config.toml
model = "image VAE"
dataset = "abstract colour fields from 500 small random pattern networks"
train_examples = 101725
image_size = 32
crop_scale_min = 1
horizontal_flip = false
bottleneck = "kl"
downsampling_factor = 4
encoder_arch = "pvt"
encoder_norm = "layernorm"
encoder_norm_position = "sandwich"
encoder_activation = "gelu"
encoder_mlp_ratio = 2
encoder_head_dim = 32
encoder_fused_qkv = false
encoder_qk_norm = false
encoder_parallel_block = false
encoder_inner_norm = false
encoder_moe = "soft"
encoder_num_experts = 32
encoder_moe_every = 2
encoder_expert_mlp_ratio = 1
encoder_slots_per_expert = 2
encoder_shared_expert = false
encoder_patch_size = [2, 2]
encoder_depths = [5, 5]
encoder_widths = [64, 128]
loss = "l1"
latent_channels = 8
decoder_norm = "layernorm"
decoder_activation = "silu"
decoder_channel_attention = "se"
decoder_widths = [32, 64, 64]
decoder_blocks_per_level = 2
decoder_block = "basic"
decoder_attention = false
decoder_upsampling = "nearest_conv"
kl_weight = 0.001
residual_init = "scaled_by_depth"
optimizer = "soap"
beta2 = 0.99
learning_rate = 0.0025
beta1 = 0.95
shampoo_beta = 0.99
eps = 1e-08
precondition_frequency = 16
max_precond_dim = 1024
one_sided = false
adamw_lr_other_params = 0.0016
max_grad_norm = 1.0
max_steps = 13100
batch_size = 256
epochs = 33.0
lr_schedule = "cosine_restarts"
final_lr_fraction = 0.01
warmup_steps = 650
weight_decay = 0.1
adamw_weight_decay_other_params = 0
Rows from block 7 of the encoder of a small image VAE, named by matrix and row number. Rows with one number within an expert belong to one neuron, the router's apart. Each number is 200 + 30 x the weight over its row's rms, rounded and kept within 0 to 999. All counts start at 0. After the name is the row's rms in percent of the matrix's.
Before each expert's rows are labels from the 100 images, of 14848, where the router gives the expert most weight on average: "strongest on" is what is common among them. Only what is clearly more common there than usual is listed. The data: abstract colour fields from 500 small random pattern networks. In brackets: how many of the 100.
# router: slot weights (encoder.blocks.7.mlp.router.weight, 64x128, trained with AdamW), inputs 86-127
# up: expert up (encoder.blocks.7.mlp.up, 32x128x128), inputs 86-127
# down: expert down (encoder.blocks.7.mlp.down, 32x128x128, transposed), outputs 86-127

# expert 20
strongest on: fine detail (43)
router.40,091,169,195,158,199,212,175,198,130,205,182,209,175,190,215,199,221,167,179,208,159,170,229,204,166,171,202,263,177,202,137,207,228,164,227,210,164,170,241,168,179,172,186
router.41,090,181,223,187,228,201,197,209,163,201,187,114,160,224,217,173,195,171,215,212,162,208,202,197,225,177,245,223,199,179,151,225,187,174,175,241,178,216,204,138,155,204,192
up.0,066,152,140,179,280,177,204,238,178,229,177,215,188,215,193,228,224,206,181,175,177,139,175,239,222,246,172,228,209,160,127,153,224,195,215,249,207,240,194,196,221,259,182
down.0,079,201,201,179,213,205,183,161,143,187,229,158,259,199,181,185,202,169,162,233,191,235,216,183,197,213,194,201,223,206,250,183,157,214,231,224,196,201,172,160,213,157,199
up.1,091,184,223,178,249,210,251,235,199,172,191,118,200,200,207,232,153,209,191,233,178,188,223,187,248,225,212,210,200,253,143,176,277,205,193,216,254,204,192,186,205,247,234
down.1,092,171,237,289,205,247,183,183,219,206,235,245,249,221,220,170,221,258,148,202,162,241,163,184,202,186,167,200,187,166,219,154,160,214,225,200,167,150,247,189,209,120,235
up.2,101,224,207,164,254,187,159,240,218,196,262,144,186,238,151,188,178,239,219,174,238,197,235,172,159,213,219,189,215,205,210,227,217,194,188,218,279,151,221,218,143,202,186
down.2,088,178,253,222,232,176,198,190,233,223,202,199,227,171,188,214,217,210,188,237,212,209,214,261,184,191,201,208,197,177,187,162,180,210,185,248,169,270,225,212,181,204,186
up.3,095,217,238,198,206,187,201,169,183,222,271,200,181,198,201,279,225,164,219,245,223,243,225,168,213,171,160,179,223,242,190,236,177,214,158,201,226,159,211,194,213,178,214
down.3,096,153,210,249,214,218,211,238,179,245,242,163,245,221,199,181,214,186,208,168,178,216,218,169,174,195,265,226,206,180,167,203,185,189,146,187,209,213,213,152,218,156,213
up.4,115,226,218,197,210,203,203,148,167,246,193,227,208,223,155,209,237,170,227,181,151,216,207,188,161,199,186,229,225,203,155,223,233,167,248,224,245,148,196,246,197,188,172
down.4,112,151,223,158,236,256,210,198,181,216,183,185,164,195,181,201,167,171,150,180,219,148,195,254,273,204,225,152,202,232,215,187,173,190,105,189,169,212,209,209,207,249,166
up.5,061,188,196,174,210,226,181,257,221,217,202,174,285,223,189,143,229,244,195,234,209,186,225,192,151,165,204,271,175,205,194,188,220,208,143,185,181,202,231,201,203,196,205
down.5,066,182,204,201,180,183,147,233,186,279,261,239,143,165,241,203,218,195,187,197,217,215,196,225,226,262,170,176,229,198,208,203,213,193,225,189,178,226,180,143,157,195,225
up.6,104,241,203,216,185,234,196,247,194,224,209,208,245,191,181,188,152,224,215,234,204,229,227,202,238,230,197,218,197,222,205,192,181,221,193,201,213,199,153,175,202,202,141
down.6,107,144,204,199,191,263,191,220,234,189,244,171,188,199,217,215,239,168,248,160,222,193,215,246,227,171,217,189,178,194,157,204,189,187,194,196,214,207,211,208,210,195,229

# expert 28
strongest on: fine detail (67)
router.56,093,256,192,169,169,203,222,195,131,164,248,244,202,212,206,137,185,179,153,175,225,175,229,158,241,181,214,215,167,184,222,237,218,239,177,216,217,168,223,175,224,185,174
router.57,098,220,220,189,221,165,190,205,189,242,165,261,200,225,203,171,209,202,153,193,176,140,222,229,224,199,180,209,165,195,204,176,221,213,197,147,184,178,187,210,169,241,185
up.0,115,204,179,214,245,166,209,133,193,173,191,213,145,205,218,279,200,149,184,200,151,222,173,201,212,215,195,170,226,201,152,221,195,215,233,202,178,205,222,209,210,207,143
down.0,109,144,269,166,180,207,203,166,201,210,197,194,215,194,189,149,229,216,193,244,216,234,167,151,156,197,264,191,192,183,207,159,149,213,189,162,210,201,131,230,216,173,236
up.1,090,204,213,166,182,194,201,151,197,187,198,211,194,194,253,236,174,190,212,247,143,210,214,158,187,245,178,253,208,227,201,217,204,206,158,142,180,255,214,194,198,128,180
down.1,097,186,230,221,189,203,224,218,187,225,178,162,185,167,125,204,213,235,168,191,210,182,164,158,246,152,179,167,241,205,198,176,171,214,232,221,200,180,179,206,268,242,197
up.2,074,219,224,226,244,245,219,201,203,209,216,165,230,134,205,212,270,134,203,252,208,181,184,182,194,240,180,180,196,175,220,204,226,217,169,215,155,248,204,158,196,192,209
down.2,077,207,193,172,187,193,129,197,164,139,211,175,201,251,165,211,165,187,177,179,149,225,240,192,200,195,230,196,217,178,187,223,181,210,253,159,226,149,175,181,195,169,162
up.3,109,215,189,168,168,236,227,246,212,233,177,202,112,182,211,208,187,174,208,181,247,178,225,224,198,214,242,174,200,234,224,247,210,230,201,200,178,237,184,255,211,173,230
down.3,106,164,166,203,177,184,175,171,205,176,244,201,254,200,194,215,242,211,203,247,213,194,217,164,175,202,124,209,228,180,206,180,169,197,211,185,169,185,223,128,243,184,187
up.4,115,267,206,212,223,217,154,222,182,232,224,206,211,226,170,258,187,223,208,175,231,228,180,154,197,210,131,202,176,187,192,182,141,204,197,197,150,215,181,176,178,220,176
down.4,122,172,247,228,215,227,206,190,255,192,163,199,184,214,190,230,216,203,219,243,203,262,209,186,207,182,233,175,202,217,207,228,207,175,210,172,262,179,189,250,253,150,205
up.5,076,188,193,142,233,205,178,165,196,173,232,198,214,211,170,182,205,148,228,214,194,185,151,226,192,204,229,150,171,178,211,157,196,253,212,201,216,165,182,195,171,191,210
down.5,077,197,205,209,220,177,202,242,238,229,152,216,146,199,215,267,168,237,177,203,234,194,217,192,221,219,193,204,189,172,225,156,231,181,211,191,167,220,185,241,193,182,171
up.6,105,218,211,215,165,185,148,209,210,180,198,166,171,116,200,202,185,256,197,208,263,150,200,234,139,216,204,180,210,220,225,137,179,182,227,227,222,214,222,214,243,157,281
down.6,108,169,198,230,251,212,208,185,191,218,181,240,187,274,195,193,187,187,183,154,186,219,215,182,235,204,206,191,118,169,191,197,221,283,248,195,164,201,185,195,182,193,191

# expert 21
strongest on: mostly blue (49)
router.42,081,242,223,188,171,203,199,238,184,218,173,181,141,173,216,244,177,187,243,169,178,197,253,229,206,192,205,203,202,199,170,200,214,181,226,198,203,164,159,197,193,197,220
router.43,133,193,213,167,201,225,227,160,179,185,178,266,212,143,222,173,237,184,230,203,200,166,234,198,128,222,168,220,207,172,224,186,190,208,216,148,207,163,181,204,227,278,183
up.0,099,204,202,189,237,197,131,224,213,184,234,205,233,207,207,224,202,174,168,232,170,202,218,206,216,210,187,221,196,193,231,137,245,216,269,187,192,182,101,224,211,149,225
down.0,094,201,219,183,171,206,275,175,227,211,152,247,170,222,216,193,283,184,210,222,187,153,173,248,203,208,180,212,201,202,185,221,175,175,165,248,236,224,244,182,213,163,162
up.1,119,226,186,225,220,226,174,160,269,174,225,147,230,202,260,208,198,242,169,168,160,211,161,234,214,159,185,172,182,206,259,202,240,184,208,186,225,201,217,182,231,214,213
down.1,101,254,199,160,209,193,160,196,151,288,214,258,171,228,202,208,188,228,196,205,174,213,200,172,197,258,176,209,217,213,206,150,151,117,169,248,176,211,154,190,225,215,158
up.2,114,169,126,180,194,183,248,186,186,170,236,209,209,171,225,233,219,193,227,192,181,191,210,235,205,220,239,201,199,226,211,153,214,233,200,214,176,189,209,181,178,221,239
down.2,115,257,237,209,147,228,160,186,185,186,185,203,249,205,160,180,226,226,184,225,169,264,229,192,217,213,185,190,216,232,234,227,219,182,158,213,226,215,184,219,188,182,191
up.3,093,245,181,223,236,198,197,200,168,151,211,236,257,215,188,212,204,179,164,176,201,218,171,166,215,214,237,176,217,253,156,181,220,144,197,227,193,251,178,194,171,204,197
down.3,098,258,225,198,159,200,224,191,218,213,206,184,172,210,212,182,213,198,175,191,212,171,232,215,143,188,233,232,155,180,240,218,192,268,167,188,226,239,244,272,182,140,195
up.4,077,178,216,179,230,210,200,167,237,171,231,198,166,230,214,208,204,202,189,204,212,208,184,147,216,231,204,173,146,173,218,194,174,205,167,240,199,249,136,173,187,191,151
down.4,080,233,167,206,164,225,223,242,129,212,235,210,183,179,193,180,185,230,212,156,174,251,201,207,196,253,156,159,247,127,188,236,200,215,186,213,233,183,191,200,201,263,203
up.5,086,225,204,194,207,203,210,199,213,203,213,138,210,191,231,208,168,190,225,178,244,199,156,235,161,216,145,275,218,220,224,192,161,242,204,260,207,186,151,228,225,220,137
down.5,091,203,181,210,241,217,170,192,224,176,149,227,198,208,269,190,230,205,214,166,226,240,187,188,195,202,249,168,167,194,227,228,197,122,209,214,179,204,168,149,145,228,227
up.6,083,157,221,189,257,137,250,197,195,140,169,227,223,197,172,198,201,179,182,165,197,221,196,256,200,149,220,204,156,149,248,205,161,220,235,221,200,172,189,205,156,195,244
down.6,084,221,189,170,190,242,203,183,223,241,251,188,217,185,216,169,244,225,226,207,189,240,232,184,207,238,209,205,240,231,117,211,241,163,178,182,169,224,184,239,176,271,194

# expert 6
strongest on: smooth (43); mostly green (38); dark (33)
router.12,111,175,182,234,211,274,192,205,216,176,235,177,246,173,197,239,206,183,239,196,229,241,194,184,179,184,200,229,217,191,223,227,192,221,189,188,224,189,190,236,189,163,248
router.13,075,224,227,239,187,172,213,181,229,167,185,152,183,189,250,216,216,175,245,187,191,241,227,132,234,196,187,206,172,181,244,227,141,194,224,266,215,226,174,221,228,197,209
up.0,162,219,179,188,213,170,199,203,182,249,154,212,256,184,196,179,178,211,146,200,157,183,202,208,212,223,174,143,238,165,197,192,179,187,206,193,209,213,201,144,244,186,160
down.0,165,219,205,192,233,211,186,208,225,176,164,210,179,229,190,224,228,238,196,195,215,148,187,231,215,200,167,197,237,229,198,179,198,110,184,192,224,216,169,168,207,278,196
up.1,102,163,204,178,168,268,198,160,182,144,199,161,240,211,239,191,188,209,156,189,215,301,182,215,190,183,182,161,190,186,175,223,205,142,162,198,193,236,191,186,166,206,217
down.1,094,230,192,200,164,150,201,236,210,248,174,194,180,193,183,227,184,195,206,176,242,155,227,224,148,201,153,209,195,207,211,172,184,283,187,205,172,255,190,171,238,146,191
up.2,107,152,226,197,245,229,244,184,231,222,188,193,164,184,229,233,185,202,183,224,173,202,198,221,246,171,218,215,140,205,170,195,225,196,243,239,168,178,153,207,203,205,219
down.2,101,145,189,215,135,179,176,220,141,199,210,164,260,205,236,160,232,200,203,228,220,210,214,172,164,192,224,212,232,225,204,211,171,245,182,164,241,180,253,228,188,182,191
up.3,115,243,208,216,201,183,224,179,192,197,174,204,174,193,208,178,210,243,204,224,157,174,199,206,179,205,210,158,234,139,200,191,269,190,194,216,201,184,219,196,227,227,217
down.3,119,258,232,194,199,213,220,178,233,194,207,230,174,216,178,195,207,243,169,149,230,169,170,223,178,215,215,215,233,186,218,204,196,154,151,159,188,254,188,208,221,233,227
up.4,113,198,199,208,192,238,208,214,210,203,206,182,178,191,247,154,232,272,192,269,150,200,183,185,153,216,238,210,175,213,222,192,243,198,189,176,220,162,238,202,188,203,224
down.4,110,186,212,222,199,236,218,194,219,198,215,213,151,196,158,224,197,211,189,175,221,178,182,206,276,221,120,167,254,232,188,185,164,198,152,183,184,227,206,166,211,196,181
up.5,087,222,194,201,171,213,195,160,255,170,247,185,208,173,247,155,234,166,191,214,193,194,143,190,168,133,153,162,202,203,221,256,149,229,142,206,211,183,196,176,222,205,150
down.5,087,225,219,185,225,201,171,186,233,257,186,209,191,158,183,249,218,212,227,169,219,195,247,215,158,174,204,226,201,209,235,212,224,223,196,201,181,196,197,187,174,185,214
up.6,098,233,226,210,234,144,203,197,236,162,225,258,194,180,232,210,146,162,218,165,193,239,185,209,205,170,190,220,238,186,138,228,222,156,142,250,244,197,166,171,218,241,225
down.6,098,182,200,210,141,225,173,166,177,267,240,260,262,236,161,141,197,205,240,235,202,216,193,170,163,198,173,221,159,211,230,185,230,215,160,200,202,189,220,228,169,171,201